python train.py --dataset="drum patterns on synthesised drum kits" --train_examples=26041 --noise_aug=0.002 --input="log_mel" --loss="sigmoid" --encoder_depths=[2, 4, 2] --text_encoder_norm="layernorm" --text_encoder_activation="star_relu" --text_encoder_bias="all" --residual_init="scaled_by_depth" --optimizer="normuon" --learning_rate=0.0051 --orthogonalizer="polar_express" --batch_size=128 --final_lr_fraction=0.1
Rows from block 5 of the text encoder, named by matrix and row number. Each number is 128 + 24 x the weight over its row's rms, rounded and kept within 0 to 255. All counts start at 0. Numbers have three digits each. After the name is the row's rms in percent of the matrix's.
# q: attention query (text_encoder.blocks.5.attn.q.weight, 128x128), inputs 0-127
q.20 099:154109116122142102097138149095088172120106110119129123101121127137156083114132104102171142130127177170100128104161131130170145128163100126178129127117142131095150121142084145163115133087123122135117144186144151137188144135103166111143094152128092138145120176150131153147126141149101141116114083126121114152117139130125166125138129125101184161155154100149100129144133109140159102157138
q.21 091:088153105109128164125109137103145080151106115086129153137119134163095139145120117137136112129181152105116120093136095137147098130131125133076162123137104115097176100102105133094128152167121131092138143088120133142101137159104159139135162125079118138119140094125121166074134141153105129115132101135121172104129123103120094121122183157113120087067113158133163109104121149132115109138134
q.22 106:129108115145133110141141142084136094140160152130062128131117105146102117126125098146142144122088110121095123112087084157148113141085101149116150095136112094127134129144131137142114173138141185112092116116125129142115143137126158125074124149100103128151062110131069115125123146147134152157109098139113110138101103123164129141127103140118157100117133162117112096123109118100176110165187
q.23 106:123129094149161095138099165092123169120141146142126130157112188143101170090128139167147155122126118094120154128138101132184118156135087152085128119145096076091110110136121147107154106162157166132115108105104160100136127113107131125104163154133144112119102089150120132121123157123093119147129114133119142149112132121092146133103134076116117110129174155135136150060163135136143126117119
q.24 115:148124158096143181151060151159093108127079122164101161144093086121149101136126120090108150153126118075115150109135120124115128077141120126127121090162091148103098107139161136130122117152156149137109110093145131133119122149101125114135118158090089131138130140170148108124118149131109079184116117144128111128147172152115137143153171122141156116154116109173111131108119132136149131154144
q.25 098:116110145124167136100158138110148138105146081148108093093163140126116112077147102143142122102097115161092102108141108183187158145063096166134175133143112121097119138132101125133125128125139167115082148130124138155101158144110088112138104136141121163121129119108085121116115120132112161110131120148166111145107119136144133133092111140113105153093164163170129105155126093124127139104143
q.26 117:177170107111129094108138132121119122149141077121080130147132162155123131117186142163134138101148133120134117155137107118145136130123090100092139144132083054126122142114136170147163171131147134126123090135137167140130162151109142115114116129114119124098109114113077099112122137118139125128062082102120169120119116122124080109154119145132141141150171149121118171089118109098130114114126
q.27 091:113116181167146093097133137144141124143119168153085130112135065119141147120107131110096126136147134119117107136086169133102113099111173120139110120112088109136168141143140124126090129130117120158138163158140130167123138072109113134122095146106071118133095151138114129083112074111160074135160102150085141091148149169138128149117141123128167137109149096129125151133139111131136111120108
q.28 101:128168109167168111102145144112123137097147144137082163123108164146117125141103117145130147141145112095109135152102127108136131155147113118143072082157136070135148130147142135131132153137107136111120152153135109113125171107147158127039088123141097144154097128143150136119081085133083136077104110131123131163120143144148152112138102116122164131164148167111127118108137130112136161107106
q.29 102:180141098164149103092161135144124083144145171141066137150158100102133107112118129138148153174156131138123153158139158134108138097121153124124154104104147165179190156093142135145131134094096118120119159120158084133153091145100112090151137105139117127141117147115134153079133100156122125126148100146090141138149097104109172112100126127152120146126107102108145126139125141147137116136099
q.30 111:142172126136124128135125141096105129097143128131163148112144146069127119106144111126132121137126165173085083111162083155122146141093109133121121160119127155114134125124106113134121134115121134102168163091138111090129137137111070121111184118115147094175168128097131100102162125087109142129126142165166138131131095086139122133115142143089125146129137133162110139107138141210126124112158
q.31 104:117120139098155126109164087127114193148117104109140100124146131137125144140104131106151148143108082163121128145114103127137159145126131115162101144154144099103155174110125150150125171104125136156123114155091171141122150144082098121111086139131101081124123091117106174141095135118111141091154155121100096134123145123162131140139129106061177127161130137159144147116141090103153120093124
q.32 101:163157078150152095103138140108143130107129140123081147134124145132120093155124104173167130133135128139131150132129129135171147182123090110140080098107088122131172133134104123136167121152112171117076147111130133122115174118145149077091147139118114149155117108139116099119133117187094126080095098135129145158138167149139142100131107168111134114163110121137136084116101140123146115134142
q.33 098:118108123133161096094104123155125130168125133123120087148115109129142135161123140109147100124125136104115105163095095131149131135156146134085149098143132054089141094114157145156146131130074154130104113131126104123114161068153160103086127141098088128118110178105134094150109103157131114139144139152116109137160144107112130102160133163152146140120126176082130110130127116126116188105135
q.34 103:144123140141142091098159162143114150096139145143136139146119137126142107129132161147103143121150083149102168145139092081087097147100101128143070158134156161159124083146093144150158141114135140148169120117121117102070100077139116154128134158136101134130170127121196144119122132116130181123124148139107109137098120156148156153137132150118142109140130130127086127162144130113099106085122
q.35 107:098155149069088136109137131135123173141138092152132064103145137113141107139115088120149111120137107105119094103165145145133152143132128119154157142094139104132149187111119142107145088098111112148150163144147110111152144126130130112162094161164151131127127154134090157133151124117132116102122162108150123096143072124120093120157111095165145151090165141094134106126129156149165132157094
q.36 101:149138140100160139179134087154168085125104118136165164113141116096125116146153125084133165133106137110152136104125142120126082157115117140130111170139102090142077100136115110102121119099194142143110121102156084124131140120124138115121128111154139106160132117127100057120129142133157098090148166115153126122104133140153132150131101174090099118099122108123110105128111109134117171158154
q.37 092:128178098154170130130110091129135084108129088120131120125092123117154124113118148080106109158144111180120143113130133127132148132140144106149159108123149118158144106137122099123087120121115095111148081147170129132126159147106105107129114127110140141140140062130176132112098085121165191116156066153129160141135111107102104118102134105124127144092175130128119146094105131147103144118100
q.38 094:149133093163084138077094142105137128167127130122112106118119113168097097153145107129109092107127158115135114134116116166144176108105108122133140110130128136089103126132128109120111110131139149141119139141120126135138109177081170093179159133135108120110150130140101137135119113123178124117068106091126132165178155114127107082100115113142111125125112160105110160179170134159157090110135
q.39 104:128153129134120095098142161127131092128157119157126162128133164163087113110173118149067117132111100139106144136168115129112121155081080134123122149136115082125162095131141051139131129163133133109126110150122146158121144114170142134147103104172110168174111120169094150108114115126151125089131125099131128142162106119132126150098073105121117139117151158113094131165102146143122126116118
q.40 097:125168117112098126129156116125130157129128123120115127173118133144135118183152106131138118138146131117116082109093088067137131157096081110079120130133091131101057148171130154113114141146144161123110123099144144122107156119125134145111147157128093144099093090153111113104126160134150099155079151135109114137150097130146116093171119151147134123158138178150132136098139133120140117183141
q.41 106:087115080145161134118129112119162067146092128089133160179159133110135161135125134106134144153135119165189145094109133148172132153146154123112134115147107184170122143110125134105127135139146111112088109090124110133077115143106125099108112112106122103118121092095084104073111095144125158156140121165112139155145124076118142127112134145150091113110128143121124144136134151143155124134128
q.42 088:142156089122124156149142093115146144126151083116131116128099150112122084112140128081088167125137124120102119092146135098121154155094136114113121141126100116134094091107165135113109141132126130147144126101139122117128176118148119139149175135191132149167141126188176116118122191119150133113117161125157106122145158157114127190139151170093161122160147110143110108124129129164113112115133
q.43 108:149134157101160149154126108165164108101099110089178108128117139147109152140116139073184142142137099105141134116107130110116137171159188105121114119122142110120124103149162110140112130128116147159095091136135074109098109115147140094106094103147111108131127136126098090148133097106138132119127175098142111171151160087181143125151127158125117142147150158099126097142106100135135154114121
q.44 101:168092094153168119105106113166143132099119103144095144127143143171118143134149121101161162125177109128141101126084110114177100142089135096125129126136143122174104111128139117123132119121108161083114115168120125135092116079155111138102116078130146118167091128114090155132113105143148155110151160096091132182140085122107152123128117149126112132128139137106143115093129075148127121099130
q.45 095:110144157103121145107112097134117100114100136141145113113148088093117098153098099067124127160163105112146131062121118110097160171121145121131117141150128159140152113094117124134117132109135107106158121134155087144082134133111122070156110121143130094182100105162121112111165153119120131120183146137141086118131155112134097107145122101098156170121137113129165143159136153123108117163144
q.46 096:117109129117101130116108154143128052119128118178087158134119124097123169081116154137137140111135115134138141133164133144109142151133146127108135086131108144142100083110123087118168113151146110125123186114143122077146128145087113119145131147146152132127132140133129117105157153148137061138121117085149151135107157184139126146073133109130121134182121102166126168154138159145105125118143
q.47 093:097130146115163116156169131159128129107118121167127114102136169106140160100145121099156128174094077119107136121151138127122147113121109124137096129158157168107095105097096084114130115124124118169113149144145117144136084144163085125138079102124166093176156150076144129140131119128112101084118125137133145113117150111099103174123146149136157097136103132142086120119098146120112164094150
q.48 111:113147107124143117133144121115155106148141117107129102172129140141098121129167097157126084127161114155122135112138151145164158122106157141124123145128131141151173099144145142139142132171079130098139109091120145179108124112133109103119184082113159137122125102120146139117151131150157183141130121197162146123175122137124133112162163118154075147090135173113122150151137124147121107076142
q.49 115:121146112129162097119146150122093122143128128121071136093136171145118101158167115145116150172144113115117119145115106152116139117106050125136112132131098094095120133134149141131122155095150139124106142121116162135106148172108194083128082152110081140140127169136074154097089150148102084134133086129105117134121128146165121124107105144113185137131130125145136131146133117124116122141110
q.50 100:149116064137084185132113102120163151144123117138117123122122112146118126136109108099132096128140161107143132168118102140097112102121159153129149161135117142166097136115147142084132134105118100092161113121099114092129106152188107095137158119144132110132124101141108121077170124158140114161138112127127154149148103096123087154112164155125116108139134077148152161147127143151068111093132
q.51 104:096118140119090127157142171130128130111137116104143124152107140130184104158119122134150113105143184173145111122169122103129129107151154141087077153106134174104092142151130114118084106141130102168111172118126139125134135111090134148134173146108157144078158117146155116136113125155110166093174171116135132120149132126116100149126127118112113176097155144147113127121152175157147139140159
q.52 106:166134167137121149103162109145118137119092100122140091118146113120174126110149168126095149133133114159170095144061179115101125149139159112145118144132144122145148110114108056145139128135083081147123122123098135133132136138137069157162136112120131134153094109098151104126117129094140100109129167107109115128129118079105153109152133139131112099170104098090107123123119094157129143107130
q.53 109:111102119112113090125105152124124120152127101114130157098112125167127121120121124147114139102132116132116155099169110153101084157113102146149146124147133071106102103148126146165146127099154148151107121145092151097121154090172156165124133143114123135142101155129168134154114093144134165140135147130105139154111174143117156209160146165126155111126163130094103142157145173093120112105160
q.54 098:147145122184123148120135099146148097120153118171164135101146115083112120116134160140116112112133124102145166148119111182120089114135146107180130138105180104144110112115147149103127135076156103096170133126133105111118103085110110132140143139159114109143141126090116137154164155139139137149122136133151089095108080105153124103113115136163103108090096099128121097161109114165120153096168
q.55 091:104130142123092151146152126104134161132147180099139168117142071138164099157150172147164141139111144145162107108101095083082078152167121140151102133147144154164136135141128103152118117079101151147137128142120128127125126129113119150101089128115091159139129108114161116095130122103118089131107131129098073103113092110137137121149105121105146132073123111097109151135110114143110104134090
q.56 100:130115207165133140128153159133176118102148111147153101147150144126159110135162138111151144095093132154140152138113110147143123205132109141139107143163126147133080161106120106115113115104145103099128084134122116132131117077109098150123121115157127115149112137093130130157175118138122140143114176085137096163085130114155133147151078148141114129099137135147121122146112128111122151091165
q.57 111:163131135130097116076132129163161127168143184138146136109150151138167133108146156132121102184127132156136126108140168114115152131108152107138126079134108119179094120141129061124125105175155141127091131138126135162155133117125098102135158142146112151152121122138086086091152110087157080083142164099106143122136083113113148124127118147140128145115096127127163133137099118121144127141134
q.58 104:159132106125156151115131099134128163163152125127148148155135149163073106095170146129146123150141118103113126180136126162098113122150135143106147125139124086131110175131139156132153130130149171137154102093163114109151122147128174158110080136135091128103116110103130124135140176137106107143107143114188139125071088147115136088146124115110125084124156121142173128115109179135130152135103
q.59 101:108064106079115093116117106100130085135147142145146081101147143126102172129134109118130113141127135096130156132119112170159144137129087121158165135123085149109114114124127082106148130114121130117143137164100114140136127120151138154146145107105149140150121134134140158109177175171114099145113129099144144086092126153069168155097149158103113122149129089097122148110158122137131088105143
q.60 088:117156136073111107132105101083136098137117097130109098148143149153134123128125168146139112162160112135143194108133142111117152152190122150118172131137124141151159145110145146100156120160080104116134126106123151171134143211120073125119131141091130115103109123132104136114114125113120106128151141133154155122092161117108128098128158079105107140121104154104146135118144138085134112147113
q.61 095:120115120102118094101104133093132131122114145157115147151116115135090086121110116131153116114110129147112198132124088114148129144162123137170116115156142139127121102117177102126103104081136125130123114147167118114104125093120116158096099100136139137133186162131136121185092119143105148109125099126161165119100197108168114103118128140116147117121122105118130132100131181072141087108129
q.62 095:129115082120107086105107113082139115121164163133136146113158109149108120110151096167178141093129127097106129146161108145110072105154112137092098149099149115133170128114118155088165114144163137138150144108144118147160136138139142135123144131161135113110123127158112183116137161126129145073141126079164144068143102136116136116117139123078087120109136139123135102083150128140137151135115
q.63 102:132081119131183059109151113144107119135129144106143120117096101108114157068136149129114132169127093158128158128138114149108116101092147136095135105141086150124112125112104160130134146122144134151123115146125123118104098096153125143151135098135110108139103130100155130127184151142131143130121134157138143159098163160096209120143126165140085163111147102084098125146141138127110138121165
q.64 113:135101089133151100126135087136145065133114171117114118099139149153105145113136132161115086138133124129074118130090135142103135133097180150095138180130143106110150124101126115124104120101127165108141140120144138122157092098119119098115140123141090149164160097082102157166126128118167150136110123160149140154160108098095134135124148163164163172098125133113117147128185128151136145145118
q.65 123:155139095091126112142120148129131167155121095100129086156118129106128113092156103085093159110151182109125125089122158136108128114078106141105160081105120147103137109116139101121154130127154175155142094126129154149148142169165167101198113163129110144111125136127130097126178150147129109155156128125170123109112093123128127137123170113136143106132146150127121156127114104117128102171145
q.66 102:117098136103169140126118103103122145195145114131066118125097132142102152136138107117143144143162154094127085138170112126094148110155119140148131100086086126163183118137155133157118135139155146115137106124131143156125149154120168132116125139095112137079155169126121151094135135153070110114109116096125123085157127106116116081161147091121145073117143148151129113152138118136125139142111
q.67 099:143106098145098124099112108139151108160137155105127146082184116132140143093112157161156107136167094137114076125098172154156118150144186148108095150174134125164137126097150120132096127110105132138093122099130146110088096132089119102124128148160137137116165112092145126152158126136119104132129149155106134121140135152073122111099137139125101141110108113088105114085167093127122140126101
q.68 109:153125158136158085137113087130126158091120175163160143155124112148110153106134108145125148119082111170144136144159137115166096161121098133136116177142100174166110160151128147072132114139134152179141108150139076118108144169137126130150136146144144118100093136134152096132089157133124157129163145106116110148088147161161098173115115120117115130146104137141116118099093149129125137121109
q.69 101:117138139060107136138079073147088162117137125168103102130110111150102092134159092153127142139071177124122153145134126139087158132126124167107139157122105167104134105112135117090133143147140111117128131137171108159134138141090176081111159132132085145126125100108140123130114144121118116128144127100095174101161107121138069102124127084135129153116124121135106127117126142126139168129140
q.70 096:141118127129133121125058106167139152114122160122087154136105153124129095131129146120130110128138141121075121105123110069057134083117131151090138168152125156104176130108122109123123097103175169123103125136138080143168120102148113114132116144088163149133120155125138151142127129094138160129117146130136096117121114088073143108083156151110138142108149150138082134122138148149136123123124
q.71 094:143142143119151183110145120122129127138073125116142117161142112129125147123093179096115125143149097120150110154136148083133167144129183179175090141115106155129139122131070159111076097126100096139118115132107164133097122097106108125143120108138160119098134154194142143146150130109162134127141151167123099120140101112107138104158128118135145100106084111111089109120117119114129158129105
q.72 089:086122117156126117113135114097161159179155107122142103151098119142113155122120151147174141127140130157147124119149185143161130130097116171117150111123152162098143122146092129094138143196119143144117167118137072145102148114131122147167120116099135181131121113125113122139148116105147096149121135140100125047100155147132090148123134104151134128154124071145122137138101117123158129115150
q.73 097:113129113100153080112141114125120175127118103145113128158136145154097131133125088171161159102095134101127099130171094130147102142098115117121145100137110125109173137101169134155137118097132142134182108119159131168153141146138173098155145098102083147115114143137140118137105122147127100105165137093151126148084125104166101148116103155130104119153116129155126141151163117136088079174111
q.74 093:105150122141092123104163140137147090163120084096097086111099132119138178118141167160100125140142137156130126132121090121141127133152111115146099157113143117170112127137151103129152156133138156135132114140112145144114129110087125141154118108106144139083140116071083164144122143106123088109148125138169151174151116163157128105110109148192130123137117107119183148170089154095134146109140
q.75 092:161173135153112124105126085140124128140128121127125135142128122178111094141152139165156153124155112150126115096094160155104151054142166159109111123121144077133102126128119131140127082142108140137153141134131139100143098129108080125131115086135139142080112124147120166094123132107150179125141115118170134142138129095110166101112148113098121143080134135140115149142151086150174159133178
q.76 090:111116136171091105086151128158100131123134120139122118107167126120105124145120105091098157147142163126106113103155093131125129132126200104068128141138116159162115142171127117095117133146120097125147103118114162115063125146079151152133123110144129144121124082091156122111180118109152130076146153143114127120171106147091163145134172111164122117135114112116161126143112105120134149134124
q.77 093:116099114134130108094142137178119130149142149164142143146159096147184125139096094145091156090113115123158127132089161172149130151134122111129136097161112135157094117148113085165142114100115117115120135128128169156127108140157100202159118058154163130156149151147151128112146137117159116168110114127100096154142129110129120095137110143133143114143142135138118134146131121161113074103138
q.78 084:110144165126162128076135134101136151113151104145151114142093132116156141140136133105148117137111144192137075128137156116130149161094141138142094088130072151107134172145146104137162127122137158126131091112136103165126147148131158121131137177131108073133129133145126163127131138129113137125142094115127111135139135138150151103141092085124186112150126140123111062142111141147071095137092
q.79 097:137136150158089120128121153138101107114131110131177107132118101087120106136155126111128120150137106171164137103098133142132135084147131151161128108083144165130079140112115113135111142145121091140160116167116123117089162102153126117168139096183155081129128153091125137148150139107110079105110093099123139101149124094119156106069136128138087157111173125118143120128087150123146108117159
q.80 091:132137127155132098157116168139129103084100100150146170107132105126122085148181138157150109111112111169134170175174137093117144149159150117165155166141156109143150128128147135102129140104090074112142099113144098136116152116082121096107140081128109131146119143148169126141119118105098104133133126096125130101148102120165102157103130186115135161117158149137124127123133137129118110086108
q.81 092:101124112158114103102152165177154075128138147076155113077131159134074113104129127112080089124144145139096079149085138144161142122128158124109138142132159143158130105143152106140118125137142159158137141101142139085158105173133135102147126152135134113085154133093101135179132131118136130119134119149104127114148103148088123098098122157124120143100165125155134102090131130132154140138169
q.82 095:132143119127157124110091103155162153170177152091093155128079145166172129103123151178140130132095113108098177117112119118125102133159134082127128105119100114116117147119151115170140126139110098110119145132098114158111126082128088149147106148108193127112163115154139144069111119136150137110113113140104076151102151118152142104098127107124122112142111117084139121131126112097111126133100
q.83 112:139162117129119118129145117152135135163134091114110115140103141139088136133165080136104144105151185094124101149152104101144149088127125130133163126111125107078180099111144100129163128116130166150120110152119091134162143167157157105173147100104143155072113160174104126139141145104126091120127103114174111146113101103118094107138130178116124122097155095155125148144133132143129121142154
q.84 087:109189141118174156116097090151108128126109112113098100149119174179122093184139083149140160141148129101122156149110144128143125124134126127156112116111124109147116104160117110156180113094154137104127162114148089170128130151130155098114131154079128118118126154151172167109128145094112122099128108135096146110119149120095149124092089155109153131088118140098152130140152137145153095120126
q.85 090:147124119137120127160128121096123167135111135148152121147122070064124146124108139119111133104113097136166152149119130116160125129123091125121078142155125144123102163130088130106141107130124099182149112142101171147103117148145104108099133139157144136130153131125105096135097124155111137085129162113106147187084124136188111105168133112131100131134137169134156088138062152129137117158109
q.86 105:119130159132115125117113150067080114148093129123140103126155127129123095149114137093132144136185142114166111112155181118100130079103130088126157073129132145103132134109118145103128150141086082105141151165132135106119180102154136153072124161156086115134106122163113119095132106132146131113100106170106121114110147121119157151136122107117112142153159125113136121106098113136097148173140
q.87 086:167087129095137121181133103077163123070118117135149130105139144096119129110164130168127087148082126135106150164146165124158132129122141156112137101155102144126147155085130127120065093139102104131120112091157141106153129169127135119169125158125096152122130142163119122124114099107128145143139146159146131116100108118133087130143118139098140157136108108183101121142111096135112114162086
q.88 103:127113123117143103130146103094107120133116128165119159107154074141116126131102144099143109147097081193087103156091147124123110154100132138166136113135136155161128162126128151149153110095126148105119107126167137123102148121121124145073150129134133112147096102166131142184153126119102139138116098148097092151135157119102131087155156110119139138149174157188155116134125158167099107118127
q.89 095:146128136105054116091132149104134133162129068084151116126140160114119094126121133123123102167193157131150116139104167133110157117106137102174131131130157150082101133115099150096146146139151125109145140111154153156119162110107150167145131152139112138098133155097104121079171134141087152123125118118090140136145104110128109122119111126097108119102136119099167147133097130101115107171112
q.90 099:109092153117138161133142147121126118161107117133114131139127164132149125120163119121162124120151174060077125125168122134165124116121131109116158080140115084124160125142170144171074129173131136107111145097174131131111121118108151124097125160101102158157146155132120123098133157179114151102115133163104160145118078144151147135136117112090180108103143136125110152138129120116135153160113
q.91 119:160141120110088056149105118201113116112140133163137139101138127113091105062118096178150121159112184154129164137097121121132131130123093110116141192141118166115176103110154117123129148113138115117117134195124109134138141146155141101190148120147127135114110108109131130148128126105142095132156116149119132133132112138121121125112138145165118142104132110135091152111100147123135122112148
q.92 093:164129135130165117103160100143112146144120200128113145170150091156147095115118126130149106130097141113097120154086129140109164134099144118136138134154145087118113136123148126130093123128150126099137159077151106099075122096109080122142072087121122129125126123106120153112134135088142129159123102146094089155132157124104128115145073139114143085113158118099149124153103096113100152144103
q.93 087:126147104144170129108140162184123076064121132162098125121116117119117120117163113117128111120103146111130135094119094140150150158143145128122118108113117138142120078150141049119126119104143126170159099145155079151110114131114128128140138087113181152113104157142136131149119130081129115109096155110140136120101135134131103122099133127175150140161165107184083115112123144148148149121130
q.94 100:127108154173128136095134135095156151145154099099160125156122117071135143111125148140146135131147139142146105117138128159111145098168164161117108126134118170168104122106090153164121123104151110097146097128120152139104104141119105147158147102160143110114155163117074169107132144151118127124109137109107120116175108077088129065125183109125115112115190105129130148140124133120142107106117
q.95 101:092166119104108145117140141159142167158144125111077140154109147167106087144137084171103144153141177137103115092102144162122159104118173148144162143111107112121169120097150097118139112139159158123110104141136116114113120148151145099155100143106104133142120151085130193111157134127149088141162136108153186132146104124097123104115121133098120115118112108159105147108133127113145141146159
q.96 105:155146127104150170109109138078090117121117125125127128160163119153190130115116105063123156115147110113115160121152130143128134120101136107119111102075144106117111095157113119161150104136141128113145138116138106147115147100093119143109116147114099124106090114195158102132153123142101116152096113147075096145102146130096108126120107112128208111138160151130126101147106110158135120152108
q.97 097:148100121164154126133146145122100110069157131141140150142152114180182129103099153158127091129082127091113172176114143169102144107124175105168148122118153115095108128117103164098097154145123128097152138127168103102090145091136078113096132079143154126148125115104125114148137107127178157111101124158108127133124156122128122135112099150129143149129134097156127129137141103138122127125146
q.98 100:114107117124099142168113129120179132134128152105116114146157086097092111140139135096128137115154137177109094120124103129143181142132141184094138096143127141138091127119125108087131068091133138117115139097134117079144115143100109142154125111106136143156126133153140126167156168121130101161178148104111135105130091167093119109175144137160091115128099109146107122143137114140104124151180
q.99 102:134086113160096099103123141147140068142149106102113080158087203144136167115122143142111111167153156147082101108143058103118151073147129129123112134114163108113131157133129103128141123122160171114165105134130106168149134151142110106153113114104140120117143124098111153117132139108127140073121159131129127115127121148153126137106100168120136113121120084149145161107128144111124117104136
q.100 103:129160111104155137129104085092107166145106105088085185125147129162128081136115103130114195124153123115071121151138133126118101101126123150124104141134137144148125125123167147124152108155133108098122137171132132137138158137125176178119120170078119117050103138136118127126148141169097121132142091159157098115115070119125134132135138139130162119126107126130131139111149114130139151114135
q.101 095:119184138172131157095185120126115175145109094104158155097154126146090125123120136150164124110148135162137078129114112109136173149108123110152095210168119136099131150164131141149133110117143116119142132090127104111101091157143121097133149136109152127116119144146089141095109075135119176105113145118128132142123132093115134152170122139108134140113122099092124127110137120098132141158123
q.102 089:134117141148120129111152169097152107132136095145130140136109121147105132132145146129131105132125121132138124126134061147114143113123143096131152071079105128127135125146106150170135146152087118150144093077115120150142125158102120143097181120089118135089154135107127159121139118143073090092102108092174137135146087112101115113149088104099188131121144147157152116164109084149147126141114
q.103 103:108127168110102125120121082113113133137124128127145105139102111150145155119149149104148160153128116155180099137175103104140158148092077119136123088166112161165126151131126127101157150176147132172091095128145130124104113142134154152177145136122137177133110138143124108124152145092122128158143153122132115121091156120157148116162107058152142098160083126156145114138103087115130135124125
q.104 103:146113089116150146159125147100104138133101111125103143116141146165155153149165090115110132135177121106102112132151129126106109095100128148135148070105140087136144118117132160122140124139105150098136145135135150122139128142093146153061170113101083142140084087156154117134143145148108120131141087144111160136152105118125129141169110102104188132151154146136116105136177100186158147126130
q.105 090:138167083125172145146144147124117185116120084131084175126129107137115134169077102136106121119114096107139137126103129139147113144113137095150097144145131120100168112123135147146138139114115147135129138126144099164127136132153155139119149196118146148090097157132128119100087121163111146156134088115131124129152153142148073141150148138067161153144163132155096107090119127120103117165110
q.106 091:134127124104170161144146152103093128137126132125108137154106126071106134127135129093143137117149131144119104137119094113134150126107132166090103111151139135141102128151143166134152151127128164161136149103141091139088129135077144138087163122130118150097101133135119119163140133112139148089174120164138128082124102109063140123165124095109191115160138063110137154126131114143160159121092
q.107 110:099155117114157157084146137140089161204130132122108164168095131152130096181094116143130142134124131105128120147158129100084087145101110150127138153103133158132190117139122146141116136133130101152110128108160098161133160102103171144102082143118106145128106146131128138114116128129144115158109082152129099122123181126102111168157096133150158136127126115133158101135126150118119130173111
q.108 096:102132109097098138118159145131129131176144096115142115128140119138106151133157091125121170108190153122126137120145150142089152119117127131105156075093167156092111114127133149130129146182120140148146137076111163108144165160127183114132094074106131112079099122136140095118163175129141092167134115133179118118115108125131141138135154139115127131125133110094127087142132111134141118159164
q.109 083:164114089138134072096130102182127165104140150160117152125112093100144159142137130171097129157106128100167145118099084096152097112137143124124107155112115179139103139126107137107133141101101156118132143159091155115134117159144131128176134124162144104146173135123130137176100129152163136158163130105133115133123142127130130113115102107092107126192109129114100121088143153156103096126118
q.110 104:143111112117121089122130138119148105151173147151145157093115096150132130087093148156134084146123093164140112129110108134146109139141126123109129118148077154128133148097205115185088174122106153146092130128200131155151137136086162114152150159162090130146149125079116123118133087139119112123120106101110144116154127119091102130117101133133118137141136128111133098115144123125119108098100
q.111 103:117144118139125132100101150111117141138100147103162169102124092100131088155123109124110135083160112136126117101125153119152118141143080139111152157151107154149152134148159118150150120118108119122095104076149099113139140138135193154143079149102111179133089172130126125109111108138142128146181100111108101122096113150083098142109126162102124107145146149125126159154106126091104093088121
q.112 101:119128141129106106143130137125145150098164153102200121129116086089126134130154133147178148105121124116169177140103145145149131152105110109123110131152114157111111139108100175072142127129129116170138142107097110114096140100124116139143158123146101123174146136129088120144121126158151149129144164080112114170079126119159104142133129137100134141157154133096178089163104133088143103138110
q.113 098:146179099123117101090136130167108140101083077143090136160128127145172146160117145138104182076123112130097106137092142146144145132147136105101102144109124084126146100130122137096113146138119161122126116105179109136089105152127132138121123112106109148107103134099107137151154155131137138143154100150151158127125106160178093107095081131087176135125151140104106121109116099142132121095123
q.114 094:116148145081143135127115128107113162155190145102140074114101128103088121109113120141143155135087134144157123134132137105100116119151079123125123125136101107127113107120165120152159174141122109125132171123108142168147124141132179148150140163152086067117160097121083133086124150119122060143122119120113138132154124125121160113163100113110124090160131094110129107111123134090122097134151
q.115 079:153109110167111160188093114129127128155140114131118154151138102146138149126106148114157142117118142142120111108102096152176127160142159131140127099122149096112142120163124114133107099110112125111122161120158109154096097138117158146130147094151120142148188141137146125114170133142106095093149151106096134114128090113085110079151172127094160097097148092114159165088170121129167116111119
q.116 103:140039101146079160142157151127177091123138142145105122106131106136121097123130137104135116106132111074117148114125102170130132146121145111090128118129168141161125126159137099165120130111145102129129135080158162099131114111091135114068135112096145125134116134128130099139094117142126162110093151156130173116144134138120139154138150129151161130106131137185118091164158136117126165097112
q.117 101:102092148162143143135094097086117076140107160120127082148120136157147126116146154103128109128133136105110140145106139120141111124096140147121167108139145136118106132127099143157104135182155159124122180117133112099124104106140126129118104163137128132121156097106126142142137143118124116150142110206104141098156138127116153133173114065178163112109088110130142165119090094140133162167155
q.118 106:141136112130143108111133110153188098172122091105115164143136129161107120145142184119139107109133112108085083122137095126106188134143173101164152159109159111122100142122127134111124122122109125125131086108152117145157124096119085121106120102097184113129132113084114133133143112130116128082090114095154104128149111146123143152128138154137082092095120160113144159100156102088122118124138
q.119 092:103140138190128152119117152119134127143147123111111124123151148145152158182103145147112163104163109164114133122140085125125097125160191116117092166125125119129109111162099118098143122091126136110101095158086094073118130117105085138081131167128170127142138125101167123160115184095141150127129128130121115135106144138122131110096157136159130163136092138104137121116151160146092151106128
q.120 090:121074098128114096091132125142129090163132088118152142115136104175151142159115142151068110148139092106124150149140142145114144172118207102147168108130143124129094126136127122106115115152124146149134075154137167141155134102131105139111118150136142125139126074137162109081144095107148131156146114091102112116109140123130150155133160126130135107124062151123157118116154125150114128162117
q.121 091:128098118148121097114149152110162085092109129165130119163124124137163153124128157068172130139112087121135134144133076113094124149092128127162084138073136131112096140131111141121116126140139130132119109145127145091145166094139126097130195165106125120140151143128155091137122106153085143184112123107146149111109092107135148141110124120135122138130124139129123124102138119189173105098166
q.122 096:116135124100179099098134116121127163144085128105083139118137150179134170104100125111100124132151117094120049174142095099090108108126142143129144124099122090167179140122135124108114110165169167154105082141144128125124125111127116115087125152125115123124123099160135130140101146115118174124091128135141135150148132148109108133125132139129153113113098187128135100136100098122121178147119
q.123 085:147151110099135151156117156102158175121142091117090141127140153090133098145120108156141139120118137137131150150116120151150150083137112096102118143133108107095139125089146099139148141098146107081116105128172105160158126163091163140141124163101115166080095158145153115156090085132097192135128138114156149114144111122154100105113134110101111105154159153139116160137104120107126116085144